config.toml
arch = "unet"
model = "class-conditioned image flow-matching model"
dataset = "rendered roads seen from a driver's seat, with toy cars, trees and houses"
train_examples = 72500
image_size = 48
horizontal_flip = false
conditioning = "class"
objective = "flow_matching"
cond_dim = 128
targets = ["road"]
num_classes = 3
cond_dropout = 0.2
logit_normal_time = true
norm = "groupnorm"
hidden_act = "elu"
weight_standardization = false
pixel_unshuffle = 2
widths = [64, 128, 192]
blocks_per_level = 2
scale_shift_norm = true
attention = false
upsampling = "pixel_shuffle"
init = "kaiming_normal"
residual_init = "none"
optimizer = "muon"
muon_scale = "match_rms_adamw"
learning_rate = 0.003
momentum = 0.95
nesterov = false
orthogonalizer = "newton_schulz_5"
adamw_lr_other_params = 0.0018
max_grad_norm = 1.0
max_steps = 13000
batch_size = 256
epochs = 45.9
lr_schedule = "cosine"
final_lr_fraction = 0.1
warmup_steps = 2600
weight_decay = 0.2
adamw_weight_decay_other_params = 0
Rows from block 4, named by matrix and row number. Each number is 500 + 25 x the weight over its row's rms, rounded and kept within 0 to 999. All counts start at 0. Numbers have three digits each. After the name is the row's rms in percent of the matrix's.
# emb: conditioning projection (model.mid.0.emb.weight, 384x128), inputs 0-42
emb.74 045:490481451482482495521476478473476482439451483534570514479544484504496455517562499529490490495482481528508468502497465470486515471
emb.75 090:483505540503501494522450532440531501541400548496515500530449501519505472485491529524507500501497507514535443531507539486502517480
emb.76 080:480491511484470476541508502473488482489467568468493522545496478517518526525515523513470511530487478539532487506485484480472500494
emb.77 165:471492529494485475537470501478488479495500490523518538513480482478511514517548485520483480529473478521514469478483502493482479490
emb.78 074:484485463472477500522500503484471487473476477478539546508518477474470525506529461516473524477488480513517499476495496481476458490
emb.79 076:496471503495501484488487477485490484452494496538519540506539503528547488493583501515505507468502506523516489488474511467502505484
emb.80 029:493516478499499526480568494533494497525572482528489520496503503474480579516512480464491526518489493509475551507490478487502494523
emb.81 148:480478557481486468508519467488489474515499491553496542523413490469541509487535459538486508499480490506514500494481478485483490509
emb.82 069:482471484485498478524483508477487477513474476504551571516515501485501468471529471530500466459492497495501472437476481484504474478
emb.83 040:495481502493500508490567457540497495468586460542547554481505503500483549497515510542501519495492498498475554480470499479501483512
emb.84 097:471486509474470477562526484485491492483473508487508542543492467498514525529566504479471499481477471529542508479489502492473495504
emb.85 122:503490492504513439494521488527499480521574518510524540541474515519502517490531528510509481500511508493523523506504495505512501501
emb.86 112:501481499489490500533529527507471498498503505442559496521546485475494522484542462466489513471492483501542511494486525476492516510
emb.87 144:477485530490492493487501498480504485482496484596519554513495494480501505493543482531497502513488496481531487455484497488493470477
emb.88 080:483474555481486501538498455498489498517515492526496516505404489472531513485531467543484465487487489481501471440490469486484475481
emb.89 058:483478502489490484559497527479492492515477482556459496562416491476513499491461476518490492522486485480543488482474476481492471494
emb.90 106:492470610488493492511532477511495496541540496500488532515379497483533534450482480544494495492493498472553507465472520488494479507
emb.91 068:499492510484491479501516532524487489464592524500527556538506490518542535450545514501490494497491494528486526487471471483494497512
emb.92 083:492473479497501468511487468498480502447535480501524573503536507505496503478521489527499467488491507489549497471470522505506488456
emb.93 093:515508435516510503490484524520495509523515520485498469537485510498492501485464484489509546551509510485476506503501479513514490496
emb.94 162:492467514485488481508509520495506490539483528536500482544454491500544502503509484489487516452492488514501501538464462476486491484
emb.95 074:494478556492487515518479499462479478546428511485531482541493488491468486485482506542490436497491492528553458503476566480488486479
emb.96 058:492499471491484498542503487501528490529503541560499508531499487520516515487507518496487529463483485466502501519498428479489509500
emb.97 187:504512508500500487499519525495488474516474477480505487479498502476492525500515461469502499567505502487494500509504569500502483510
emb.98 210:494523449497495506498499543486475495512487472448538484463537494470446520502524474490496492523500491486517487506519568505495523509
emb.99 078:476478478491481495537489536498469507545520493454510473544507480467515498530517470494479503532479474491503493471457471493482504505
emb.100 121:488460489498501495506500496515470487507582477521543526523475501463534493457509456503495515515497495441469510444471493486493484500
emb.101 039:484474548477484518495534472470495503489448483566528582523479482482500528490533486518490495490480488517538491469474509474484516492
emb.102 026:484485503498492474492486504481509499529466502541508532553505500508511479439482509485498509508491492503533474466496529505505466481
emb.103 032:507473469506508472484423507472511499514450540466505505531546509537472439481537522491506509514501501516526450511471492492502504489
emb.104 016:504497514508508528458521469530487516552581503499520534551495503488531526444489494493521552494515489528539527467471525496510512497
emb.105 088:510510478506505521506538504500505531526471520491485470522526505501469528524485489468506529497508506562492513539523501514504566502
emb.106 186:487491523487488457497463474475499478463504493569533560501494491479492488506559478524489501525492488481516470477490478502487528475
emb.107 085:485481513491485487550484501486489490527498456518554514500482486482478515505492473521489461481489495506481489487464487464490448509
emb.108 037:492479560492506487446491494485493487539470488492518586487470502523526503493496490539501495473506502490547476487468565482502438492
emb.109 043:492478578487495504493525463472487491497450497475490570518417489488514544496496477527492499510487488478538478495481509497497478504
emb.110 156:479481539485491483533525525468481488531460484532515540496440489484507536528527496515486461499484491498516484469486479504485499509
emb.111 080:500522482486490509561504496534471495515567503571470480543461493492487495472503508480492498514487487494503532506507507511492562488
emb.112 062:496491452493488513536529503541488482494595486488504529522499487509503517475516505502486468458490486559529548499490535483490476508
emb.113 216:496507467496503470507515496500515491552488531450499487526551500523517519476511512488502484424499499524484514522498486474501520503
emb.114 091:495478503499499498520523477507510495546515498575499528521497506519522511507495511493505500479500507519521510484467456481502487490
emb.115 287:498494587501501493489508453505493494489514478451482505489453501483569525505493478491500488529502498491542498502499555497502477515
emb.116 103:493489522484482506518512470489482484462475448527513539563506482469495556488513481515488493506491490468497509462489502463483515502
emb.117 129:472454487489480473521512486496459492429519501515513557518487483473499489506567453517476478480484486498529505491474460479483490492
emb.118 121:504483531496493511521558475524490506473540471534519542560501494494504534444508479515496485507493497467522544470502444481497467509
emb.119 086:491486495493487486541458499498507486481514453554509500551443489477486480529488472544491466504489487503511476464493454475490470473
emb.120 028:501496537488492509498532495513500493549534490499514540524478498536488533517512544535486512505502494533526531494488558501496499521
emb.121 090:482481516485483489549508472504491494522514452535520500524501485534480519442512523501483480453486484480530510480459507461485428488
emb.122 043:500494497500499502541479509481503518474484480488499509559482501491478481462495489531502501493494500474573481488523562500501503477
emb.123 064:515501492515514524480497479512510522542512515468474436473476514512497496494417527504516521528520517527476500516496521507518515506
emb.124 073:493481440494495500527525509502501493488486510448462498500533490516475504477516517519495552467492494477545517518480486474494454503
emb.125 107:479466531470481464480515533505496482519495495529538533497442476502501494449522483518480533513477480494496507485473537477474449501
emb.126 042:487464530480484494548515525479476498542468497522518524453492482475478506510538479501483509519484478510589487487474505490484493494
emb.127 120:498515497500503506540503534518501502494572499446476507537510502518496503508494517479500527510504500484510532487517492508502484509
emb.128 069:477498503486485479550500510495491476485524485543485498508436487475520491466481454455485453502491485509549471497490464491483451486
emb.129 160:476473534487492472504510496467493475511466502559506535515416490501529527487533486524490500515491492516534469465467508474490514491
emb.130 079:500500544495496510557548455485502496522455504441520562484497495524476541511472512521498476498492502494501487507492553486497491512
emb.131 133:476493511475474448538550518501511491557507470528509514506476475488481543481520493496480455484484480494526509479495515475479444514
emb.132 042:495482478487483487504514500480477501473460515528512473557505486462499508520531453503490516496499484498479491498520481514491496480
emb.133 205:503480464504501489501514527501469505573479470493497482522502498435523524514513421485499493509503495471502497482494478510501482506
emb.134 058:510511502506503501503569505527508521517524546506460503430523505504509548534482495498503495538507507533500543526508553522506500524
emb.135 125:488481466487484490542512519480484499501471479477548537533524484468521533500555484460483489486486485449485481498487473477486474498
emb.136 150:491465483482497473500474529512472479505575483518523501491525497479493480487567475510498469517491495495528493467466467462495454482
emb.137 048:503480498503498498513529534479506499551450490478502516568458499489510506495487508547496486487501499468519490478476481495500484503
emb.138 134:478449504473475492539507485496464486484514438530517551504502475477492496497532474497475496482469473505502509487455500448475467492
emb.139 042:494482492492488493537565547500483492483458488549545550557492484473490518525538467523489483477488490476533517504495442509489489503
emb.140 092:488472523467472472547508471503500481511507512448533548481479475473504498459481490502473510479473478524526512511472516480475492504
emb.141 121:497454444493494483499488536493476489526475485449532455478579490488492484491548492483490497481496489493499494500449521469491513494
emb.142 049:491471538490489475500559516484495474534457487493555564504496495492510549494541494526495525518487492496532494487477519492493500514
emb.143 042:487492547496501535571518499488506506486495479529483548528476504488522525492533507522496485556500500508590493479491504484493490496
emb.144 091:493527523498497500535505520466477493507433446526491496491439507480567518499496481490504493530498503471517465500504482493506459494
emb.145 056:492475543494494505502558517528508495488546499529540573506472497499535565491541491515498482481490494545532533477453511476495484502
emb.146 030:481470543494478530530515466497494500480524502522486548529458476482520523540473472488474533488471479515512500476492483484476486504
emb.147 014:490521523490491522486502476492497518497443505484442533558522490507543474496510521532499542522502498520527469475518488506492524504
emb.148 083:483504479481478499556519514500481492467494471473525494526534482490523525484571506497478483493481480492544517494504478489479454480
emb.149 067:504492599490495477492515496502528494523505529468475575505427495510518527493456523514492484508499506524479490510503526492494494511
emb.150 040:489483549478479493528503518477495492518510513455493522524521483507523521452516522491485481478485481465561502494471522480481533484
emb.151 028:500503583488494497559497493491500490484479509489516525572416486457550505523484480528491513511491495499546498460490514509483509492
emb.152 046:488481568487496468525491499471496475485407491506479524522478498518544488468533515524500482495494501474570482501480477489499513499
emb.153 043:488479439489482496541552554510516495555527543515499484542536490513524519486504529488487487433485493525502537497492458483485502509
emb.154 047:486520498493478523490518512480508502495470534543482485460524479482490529525491491472482512538490487515474503546512483522479516505
emb.155 415:494509592493496495494511430501500493495500493462477519485448496502593518489504507528496506514494495499530496489511524500496501505
emb.156 099:486470540482481483489502454499457486472478473506503535517533486484528499483546470509484494508466481485558502486475524485483485503
emb.157 069:502471539499503483534538512490489502462422516536537545496470502514476521532520484526499492545497501526544492510482531509501516511
emb.158 090:489454481479480480528518530486489509532477454518543481573535477490491526486553479489472530491476480534568502517485510496474515497
emb.159 023:496509509500507504497510429508508507491524492537474512552508505503503502503451518524498531530488500516509523509529510515510499525
emb.160 109:469504494478484478527495494483464481516499465483499500495484482477537502500514465522484465489484476443511485484498497488486490507
emb.161 047:495509448492494511498519533495492496467472507496557485552581489481486454506540473516491498488500498483530517507498509500488500483
emb.162 158:514513481511509510496494475477517521523424509452476448502538508528495505496443529513509517492507510476482494521517529517509505502
emb.163 185:478462566475474493505499488485482497537503505535519547527456469452520518494516451542475490482475470508536495464477502491474488496
emb.164 149:474487460475477464521515530492478456494524458526508476553528480470473526565501478487474459527479481496509511481484506489477471498
emb.165 163:489473581486492492502508503510487487540544477513494555501386488481509541497450465544491504520494490488503490481494516489490474502
emb.166 057:485487530487489487557499514504490498504569473470550579506478489501522535443507504521494477477483494496497498485490525463490492483
emb.167 055:485497539483486521522592526543474498515561476506524541549492486467508539487541487510482498491481480480513577487498496499484475513
emb.168 596:501501500500502494509503460505513490482500498546486481504496503525547501506509526497501504467496504499494508511497403494502508496
emb.169 049:496472436487497497512486501488468485467471471478569533548593494484487481472552488490499490480491496514497498496490500489496492485
emb.170 159:498481531489484488515554499523513497466534490526510582504467485506483541505531508542486504505482488511543530482475527480487490502
emb.171 155:485478538487479495498506547484503502509459514544499510511507483476497524494509451523478515515485478520501497484489523476480532494
emb.172 016:495502494493504523504514480495488513512484500555501513482454482491494486507414496546503508514498500502457511499504490500508487497
emb.173 056:501495516492497505495533491533508508546575500512477493520484494475548515522451488500492516477490494520509539487501487504494503505
emb.174 154:494503427500499501509526513503473507521501504495493463515496498468528530516507456482498511495497497472489513501508445500500528509
emb.175 013:494493541479482511529518465515490491518559506555487510496492496494478479511455483526493484534480480503459517500489493483488493498
emb.176 129:472467528482487459503483518457492507503449513575538541540459490476520516505572470520484546484487484514527460474492493476490524483
emb.177 026:511487544514504497514514448523493512510534475530500554547431503463561492513490460542502481509505508473490521458488471502502463513
emb.178 089:487495541502497482492481512509510498551567557445483513531479494526536504467469539498495492463492491495518484498478484475496477494
emb.179 098:495483453495496487513480540504480497569526513434513491521484494476509497488505470486497506480499494494490494484484443500498487507
emb.180 045:481506482475483495509503545468478459520476503484548530531483488488502515479521484493484505499484483489467483526513479475487516503
emb.181 130:482478545484475504525516492503467484471468478541485533513427479475503494475516451533475501499484480473522505476486494476476497500
emb.182 131:515514475514514519479501507509511519492502514418529491529520512507490521465461527508508500501511514476504505490501499509516507511
emb.183 046:487489541484485494481553472510486485472531460547517542514458483488515547521496485512486500517484476465492521470473520479484501515
emb.184 076:511501478512507509515448474472502513516451489461522515566479507490516459497442483522503480539514506468522464494515498508503475484
emb.185 319:498497516499500497502510455498500498484493503548474504522490499508554512503500515523497495466495500516506510489500395508495499497
emb.186 044:486496536497494509506417485473492496467481513507509561538440496492528444506506497535496501517493493503558445507499540509496498465
emb.187 042:508494554495498486550463488491466478538465480478510544535484506497533444489507490537499495526505498502508459503484486482504476488
emb.188 149:497469466481486484515531500517478488447556505505556517516609488489470519482539489485487524501486483521497537476466517470487480494
emb.189 178:487496538481478529500500507510461505530531471485484512503465477431522505546516442496476509552480481538534499470500507514478505513
emb.190 180:492480494481485474536523469514497482483534507514525507534557487527501507458497535526485506507483491459523525510487528479486485492
emb.191 190:495485477495496494477489471490472494476491454431528520499580495479542494494551484481498493532494492470505498510479555501495516496
emb.192 063:517523512515518509456508520503504507499506547462497489466497512499516519517499479484512506544521512550455509510532505525520527521
emb.193 047:504502454510508527493500446521496507426549489473540497538562517493469499495534490471509537521501494473505507496498526479512511524
emb.194 026:529548506512513496470487500508517508517491512478423492472490515488513499516487503481511515477510514481494501511547462542512586519
emb.195 043:537515506521522532477538502530507534530522500443471476409525518502528536498526501491522487512521511487457529501506522499516475510
emb.196 047:521486521502522507524481516502498525509516511436501483504463524507512520543477498473525544504522512494520477505492545517526488510
emb.197 036:489490535490490499500539463524503486525602490493474523468517496521509563502465513511499502491489505477536540492474503475496498515
emb.198 058:509508537511520511483497514505517497496506468496496488438452520530508486541481539511522497523518520535454494507504446511526510511
emb.199 046:518549495520516542506483515505507508535492518465495468479517514498487485528486520486504535531519513527514500517528530519517542513
emb.200 056:503479536506511512472559527528499491564569478442500526467462507494507546540488498514511499493508512519499543484474510505507462523
emb.201 055:514505468520520536534502514497512532560487536509496506520499507482513499555507476473511538509508507580481505531511497483516562515
emb.202 050:494500473502499522490484541525524506554556542499494458482549503531509496518511507474499499452501495554439519545490487498504518506
emb.203 053:514519532500504490475515502545533491497557516475500513504481511554457483494467575502517516482508512530461537511513512496513472511
emb.204 025:501543522507501519483478527465501491531447509468457470483529504498501492502485503481499534488524506474486483539537503551506537517
emb.205 065:510516520510506514468514502512469517515523479472506498443449503480478519532468463476506499568503507512498516506513562533506476530
emb.206 093:512492510510507502481514454532528514509557505519472495472497514534518505509462556512507510458506513494486524504490446499509500507
emb.207 045:513541518511514544494517497520510519529526508446487488502452517506511510538488500507522516483511517531479504524516522518519536532
emb.208 034:509486496503497488447547497546506487494572525461498501514497503509496539544477488481504496499511507521474563511476455503502519531
emb.209 074:514495431511512510469493551510513511531514512453473468490547513527450493492493524470512507465511513515442506533500434497510518506
emb.210 053:490505587501501511503523489511537504551529502523452517502444505512506528570484501499506497553500509499468512510507503508503512511
emb.211 054:501509445503502504453485520498490489545501497420474431480516504491509521516485482436502519511501498514504485548509451509503536516
emb.212 063:508483437502506506454499545518485510553557494557481482429532503471456519504498465483505494516506508520431512525496478517508510498
emb.213 059:518463550502508487507523481522523519471545466466487532504517510508496521520457496475507505502512508509495540452471538492513470514
emb.214 041:506502510501504486495516493520475488478562516429497510446457512514492544506515528490506520492511511491478498525523520490511495524
emb.215 087:494470506494490526510543472547489506477622503486501527486526489484521541482521493516485507475479487505501556496469512466491494515
emb.216 019:520538464508500508500433498454505529523382517495476448493535513521492448506484515495505517538518507512485449538543500537507532499
emb.217 051:494492509491502465474559509524499495540532492464489522482492504510500543471535524470508483482502508513471543498501523513505545527
emb.218 057:497515456503507544492515553522486520520543494478515488482468500465484510474487438508509550481497501506478532463496480503511489513
emb.219 060:512506537521518526481530469509467521504489482484456513478506518490562517539504482479512507527518517527516514505515518520515513518
emb.220 054:510490521504516494488505498532515498487590445465523517435506517528458501499497542499520515475520515513517524487487520497522476495
emb.221 024:503547486490498515492454521472505472501432520502474441456514488504474469511480521478496514551499493503496474536541482525497548509
emb.222 150:491514551495496504495516478508553501528499484523496540474427498510515524483450521538494469547492498487527502478518590489494530496
emb.223 044:503492444503500535489524467492511515460446573541499532445531497494472485494531485474499506474494494510498505506495510495498465491
emb.224 050:516511459507528489494547496515503503464511496499493498447564523522497522480524535529528519513502516478476534482514471528519444517
emb.225 055:522515517513515498492488475472525493498401512492510533427512517536497485498501536528520496527528524520474479519500559527522510507
emb.226 055:511495514504511492497530511540512485546589486461483459503490511540484521514470544475512496506516508488445536550501466510510461510
emb.227 065:485479500490484530486508474529487491474594488515528505493468489501488526478477501512485507501486486524480506484445537447483471500
emb.228 043:516504483512502545450501454524512559524526503472487494475515498496540499521452515512497539503505512550520503505504467507493491496
emb.229 033:503501527508496501505508505507531491526513540417506494478497500539487509483466540509495499507512503518552513515507539505504520513
emb.230 060:499508504508508531489508488501532486513507508542549526448527509528501507478568535483508527513493510522413507520518497501500491513
emb.231 020:506509516516492505462462459473521496547415522506508487463505499526510488504441544509492503512492505540523467521491523518494504487
emb.232 015:504501527501492522456496460501532497494470489530500484506489513551492460506455547518494532530503523526506482514495517503505522481
emb.233 052:499465513489494520473520498503491501508506516460529549472516492477445528475513492508500486514491495509499498530468470496493456505
emb.234 067:501470521497496486534524488547522500510530519530464486508409489501499479525490504536493510514496499484455534503479503462498504501
emb.235 076:488489501477476491487513443500485477467525460524480543460547477479533502501521488481479489508481482475513508484513522503480474492
emb.236 039:497475487495493535485516459542489520483617505550483475504563492505505500490498527524494501512483493519498550484481479458495462491
emb.237 046:493507533493507515533482510447503497539411530508510498443469501496513474505447513489502475512490504496508455529481538493498468472
emb.238 043:485489535507489538480521494522531503518545517507545465519471500517494539498473511524508502497504503501575506480481539483503480510
emb.239 053:500529556512505519460524439513527503496518500467487514448475505528523519511480532529500513510517510571499515508531523509509521521
emb.240 018:511536558492506491476483428500535516507491532499478505463475502538562476500467550501510492514511515579513500547515512516512512512
emb.241 064:491527537498497539542499503548503493506598540446474505527442504524456539485492551505508501474488492532537524521517497480502505503
emb.242 016:512492519488501505486531491518495488478543501503561549422531500504465501476516499503494490525500515523501529509478537517504478512
emb.243 073:504527509498501495518581506533513511485531504523483502504469494499505526463453500506497540485497505504473574476525521540498522540
emb.244 052:518510487518511500515451542470511531441443504474541476470480528524469463490513547516512480504523519469486478521491515524528507506
emb.245 089:510511572513515506471520451507500523481511502443465516440465511515526518511485510518515505542516512514517503514496560523515495523
emb.246 021:508545489504501481477489487487507524484436526509485498454517500510515487534476527470505499504500516520484499542563508577508552502
emb.247 048:497479492505488513460520524516510519498565542508466447470499494512496541485495507494499495501499495487426522507503506483493475503
emb.248 038:502478488508491539476509468518495510516526514500514511493532492467529519558512451510491507541486503479470520499489479485499504524
emb.249 062:506492506507506512500501507531524505543558545554513504455481508527474516511506504504507491524504504564500509517496470503507490513
emb.250 064:489510445506498517492496512522509499460548516513498469483553501506485486525514511483493552474493495537443520536505451491499533496
emb.251 045:511514492505513518478516511487491485538451502486523493433505500494493528513505502488502519544500499511497500513521547512510489513
emb.252 058:503511515511505550530465486503492521516518541472462478496498502493504463535459513497511552499513515548482474512529474530513535488
emb.253 025:503512460496498512488461525494481507503489505478507479432543492494413451486513506486488490506506488494471481536511514535505511499
emb.254 033:504502513508503536478509472486474518538470499454480483466559501494535497542483493485500500469505500531470490500502462506500519502
emb.255 054:522501496504510487467530481535499494492556498432463496446500510504498550457497488469505502514506508520554543498503504484512547512
emb.256 043:498474579514508485472512475533502510502573525462511592486517504530496522495483500533506512509509492538457532509490536522512503511
emb.257 054:498496522517500526457470462491517511487508482563481521501523495538526468526518542508494538501497499513468492511495502498495498477
emb.258 060:512509520510509510485523514477509512509389514528438507505510510516513509540448514496508520526516513491451498495522520524517519500
emb.259 045:499487519498510493504517459519529487481541528589523519485519511532550488511474544490509518479494501501436524487486503468513494470
emb.260 047:505493536505493513507481492502521525578509511505475528490443501490553526554509508456504497540505492491493478480506502526499518503
emb.261 040:490470522488492502435507484505490521470570494541489530493543491502494493512487500535495492498497504527511534473488524487492484488
emb.262 045:506478526498483494446551486543537495482568511495518516486514495535531514517527528512497521452486499529486549504451508460493505508
emb.263 020:504534544504512482464485451498534509512503517491493523411546494509538480513496552521500479472519497533513505501524508529502530500
emb.264 059:508503452515497508512509471500508532495511453516458473472538507527514502483479497466505541492509521472476502484500506488500496499
emb.265 053:519470518502498506536481506519493512521539495507497486494443500491536514476438522535506453500508506501489504463486525463499490475
emb.266 040:502497419500492494520488460501476478470484517526522483412564505519534466532558501524496527526492503523480497544502446470502542487
emb.267 046:509495562525509524471485501472518548526459547479487525511457508538513488524494547556512490507513509499491476513503528519514481490
emb.268 041:509507447509499516484503500481488506468473504475505467487545511500478510544545493481512505558500513502434503524510474501509517520
emb.269 065:511480504491499487512494484549519495475611492539494507511512508496544507486505497502506506518497501539483535497507499513495496509
emb.270 045:490481505480489514475533521544483493500619512486501505480538492487507556498498482517486533495484485500477557485506479491493467519
emb.271 050:523480503517516494490500479501516511475498536507478486432499522558537508484537520511522525479515523531475501497495529471521499500
emb.272 023:480480496511482532447546464553475504481590468485485518514483482483496535459474469480475497512468471501483550498474494481493466519
emb.273 075:516481495505507496498567491544491509526586497579495524515440513472515542515484471508506498485498508502477560486516457500513518530
emb.274 045:519470484514511479518502480471509491470453494518537520446531510517459504496486494520515520499512518486417485485499457518514526493
emb.275 049:504467524495493512474553471537495498473596474487527540519505498520491542478494505511494508493502502509481544482459511473492471517
emb.276 046:508492496502509503493563497503520514471481503458501503519501501502523550513454512488507513457495478582527517521489466504494515519
emb.277 077:515509494526518511479492503505540557496492515461521542499482522530520475515497531520527532484523534491527487507522502529528481505
emb.278 066:513506526511508521509506544518489509556550530409520489494465506491514522506490469472505525504510501546509513522498470485509546537
emb.279 069:496478517495480503477471493518486481448582489559492540500507493500489475521515483518484549529501506512444514435498516493481484472
emb.280 052:503512591506504525497517452525516509528586531498448515480382512495542519502467500525499509513509503499478498471529491507506520506
emb.281 043:498509519498507517569515514485515528535493492524430483521417503499510515503423511516505516549504506488482497500505517505508475517
emb.282 051:506476591521518504473517473521505514503558515510434493485416510505538501437470514530517525482510515523512521476477524502513454506
emb.283 051:509493501506513488479521494544493506482622519496491510506532504521524527471538508525505496517504505524491542503473490473511513512
emb.284 061:515500469532531483460507490523510514505533529463450525429504528522515513501480506503522487514523521496498503530498529523525509488
emb.285 050:517520433525525536500495479504498524516462515499483493482496527498476512502431479492527536552518527486434501508511475511524485501
emb.286 054:499498555500504505435506510499523494516476515552456500495466500517500484494478487495498581495508498514476499551499482493498526481
emb.287 047:516493522512511507470485476477501489556436513479517454477536515517486476481449528506516491508519513538431478531502539505519508484
emb.288 036:505550512515503527495515489533543481537558509529451476481470510546524512500486536496502534475498511498445525526525458500504528523
emb.289 064:514510493520508521488506493491505511497464502498496505436512513481503513516486484491512515554521508500476489528504539526509465517
emb.290 079:510504450510513518480496533491492513515485502488519477431531507481440511490496476470509520537514505498495494532512563514509498511
emb.291 046:477467470495486518471502511516485528513576484475520446505514495493516497546523489493490507529498491491466518494466491498493474508
emb.292 067:498489528495501528485546474497474504471502501572532586493444497470522531521495467539497489492488497504493506460502490497504525500
emb.293 034:490491538497490546493517454492497514520488463545490529541517487497507503502489479494484517518488495537474502465493513489484523490
emb.294 029:519506498515513514503491479466522514507441519510475504525535507524494498488456524505499536553502514524476466502515532537504489500
emb.295 031:525503486519525513490439501506535505539477561463502480479554513550494468498522540513519517531523526517519489548498502504518518492
emb.296 019:518490496520507553480506466520494516518548498472512535494535515501512513482507496506509546485527516553530522470485507504511482508
emb.297 039:514521517511512550513542490495500532538451524473475502458503510489489529501500477494514551505519517539488501544537524525508525513
emb.298 085:501500567498508474476535482528499505532583528540494525479443512504518498498465488515511530521504511521510530485498492494507514505
emb.299 049:505504484513511504515528502536510507509575474492505504457506515499498499488505491510508472475503512513491539503487513481514433527
emb.300 044:501481566495507521468525502502496503523520501482514555447481511518515542492490512541513499505503505511516501487472551497512465517
emb.301 037:505483591488497543509527461496501504500498496476485532475443501498491544529453521512503535538507514496490484511500520496500482518
emb.302 082:494501565491499476495491512494491493513528473531471514475383496497514493557479507537507476526505510520487481469495449519509488510
emb.303 056:521543463521510538507515512539500520505545511553477463530517511517480496487480511474508510476517514527460544516524508524515544508
emb.304 046:513508494515515506462531481540513502517575524449484506454508521519510536473494521514518535479515517556501551516504548518515511526
emb.305 075:510489526510519499506514502520547516526497533534486495464500518537511514479485522515521504467512513528457516510483495498521507500
emb.306 065:507475546500509499490515476528519496528576504547510532482474508525509508505489517506511503504503506527505522481470502487502471497
emb.307 073:504480558512512517482500459507482518499513494465507509436463512476511509512490466475511511539517513509501489503494543522515462510
emb.308 049:528522455504500529524523503491477509535428509482540489481503508458503552495502469493503505472491504515511506503529442483503554531
emb.309 072:492484447501490523488528478514478504464543532541512502480557480443505507521528445494485534530505486501424541490501454475485529499
emb.310 068:530510494526524534472518470515519540474491483467498510482511527529516502445471505506523528510514526486476522498532476497517502511
emb.311 047:512511472519508508533487477491517509442474479549513505478529513497487513547501500507507511542511519507433477525509450502517496499
emb.312 026:520515529522516512482517488500514498513484518471481508459538515523495510525485533495516536481518521544507515546541515531518548528
emb.313 061:505503548511502526461499467507520525558509490484496528448472511528488513466464519486503522481505497523507497500477555485507478494
emb.314 040:524512533502521501516541531506508530489505504504474459491466517513490533502448504505527546507519517487478512495529561517515552509
emb.315 029:485478508482486512484541480510497492506555509543557530508501488472459491497536487511484538519495487513526513511478486497484464489
emb.316 055:525489430516509527517502520499524523531476538439498464445546517517496479507497514491517546481518511513500509521497504501514493503
emb.317 048:520526457512514509482485557498514504518439505535461474464500520543511456492489536487512527545521514506481493549507481517514468506
emb.318 028:502477530505485512504558523530477516578574525540476475465515481481474548536481484483491494522501490510488541505508520516479525513
emb.319 068:533543471515521507507509535492526505497454496510457462524546517523478521522470514484519513513516523497467516497523509526519515506
emb.320 041:509502456509506497497461501515495492536533474474465432454498502486494463484466488447499477513502507513530480522511435513501477505
emb.321 060:475483502483503482541464477518474468470550523471483513514412501513518479485493523528504489519502511545508495480476553496503529480
emb.322 045:502499558491513528557543467499503525537505533452488550432475517522485551545447493501517516540505512495464491534499520502507479518
emb.323 083:497539600507499491474495481511535509526544491502456508453392502512551511486470514510505481498495504495529488494526504510502486513
emb.324 032:517502497513524514464540522518492514447549529542466445477518523508473508540483498471530542520526513538399532501522499523528470503
emb.325 063:509460448514509510465490524488490512551466488461524479452512503456470509510508442487509512512512510492482479518478483513511483504
emb.326 025:502540529500489521484484502478497519517432529507462467483485485480528454518494482472479492484488488514526484503518513546491538498
emb.327 048:514514501508512519533507509487509505601500522460519489461487506474487541539487489486505538500510511512463482524500460508504543518
emb.328 072:521501472514524495503500511533512486545559543495487458429534517518460488524492513462520522516526519524487492561502505505520524498
emb.329 045:517508504510522468460521498499537496541474521485443460454482520515511504504447521523512496498520519478459498507518489513513540510
emb.330 069:500463457495504507518567469498483507521461463558509552498562498482480535513519474503501508511504503513462532488468484472501475505
emb.331 028:522500528521507480478556573525531524499495521506507497460485518515512504521493514544508482502514513477511541499487485558501505514
emb.332 053:511530465502503521516481512512506515546502516437457469492501501483474491526469506474504537505513502551467497544541501522507533511
emb.333 066:509472463501512496448503523500505513537494500437514454451589506507480511502512506491506515492505512498444510525465522481507540495
emb.334 038:518514499528530482461558485516523511552500524478524468490514529513510536543473508501532545521527531516515517528525512508529563540
emb.335 037:519499549512518552539518493508509532482498507492471525489499514495533519530503517520518516559511521520496514500518526516513511505
emb.336 043:518531483522516514513514498499483519508462485516452468452451518493536505506521502482513500536519517520482496516504470514512485511
emb.337 041:514504540507519491488531515532524510514581500465535536431471508519517518509519513507522503485518515566505524514472532493518522512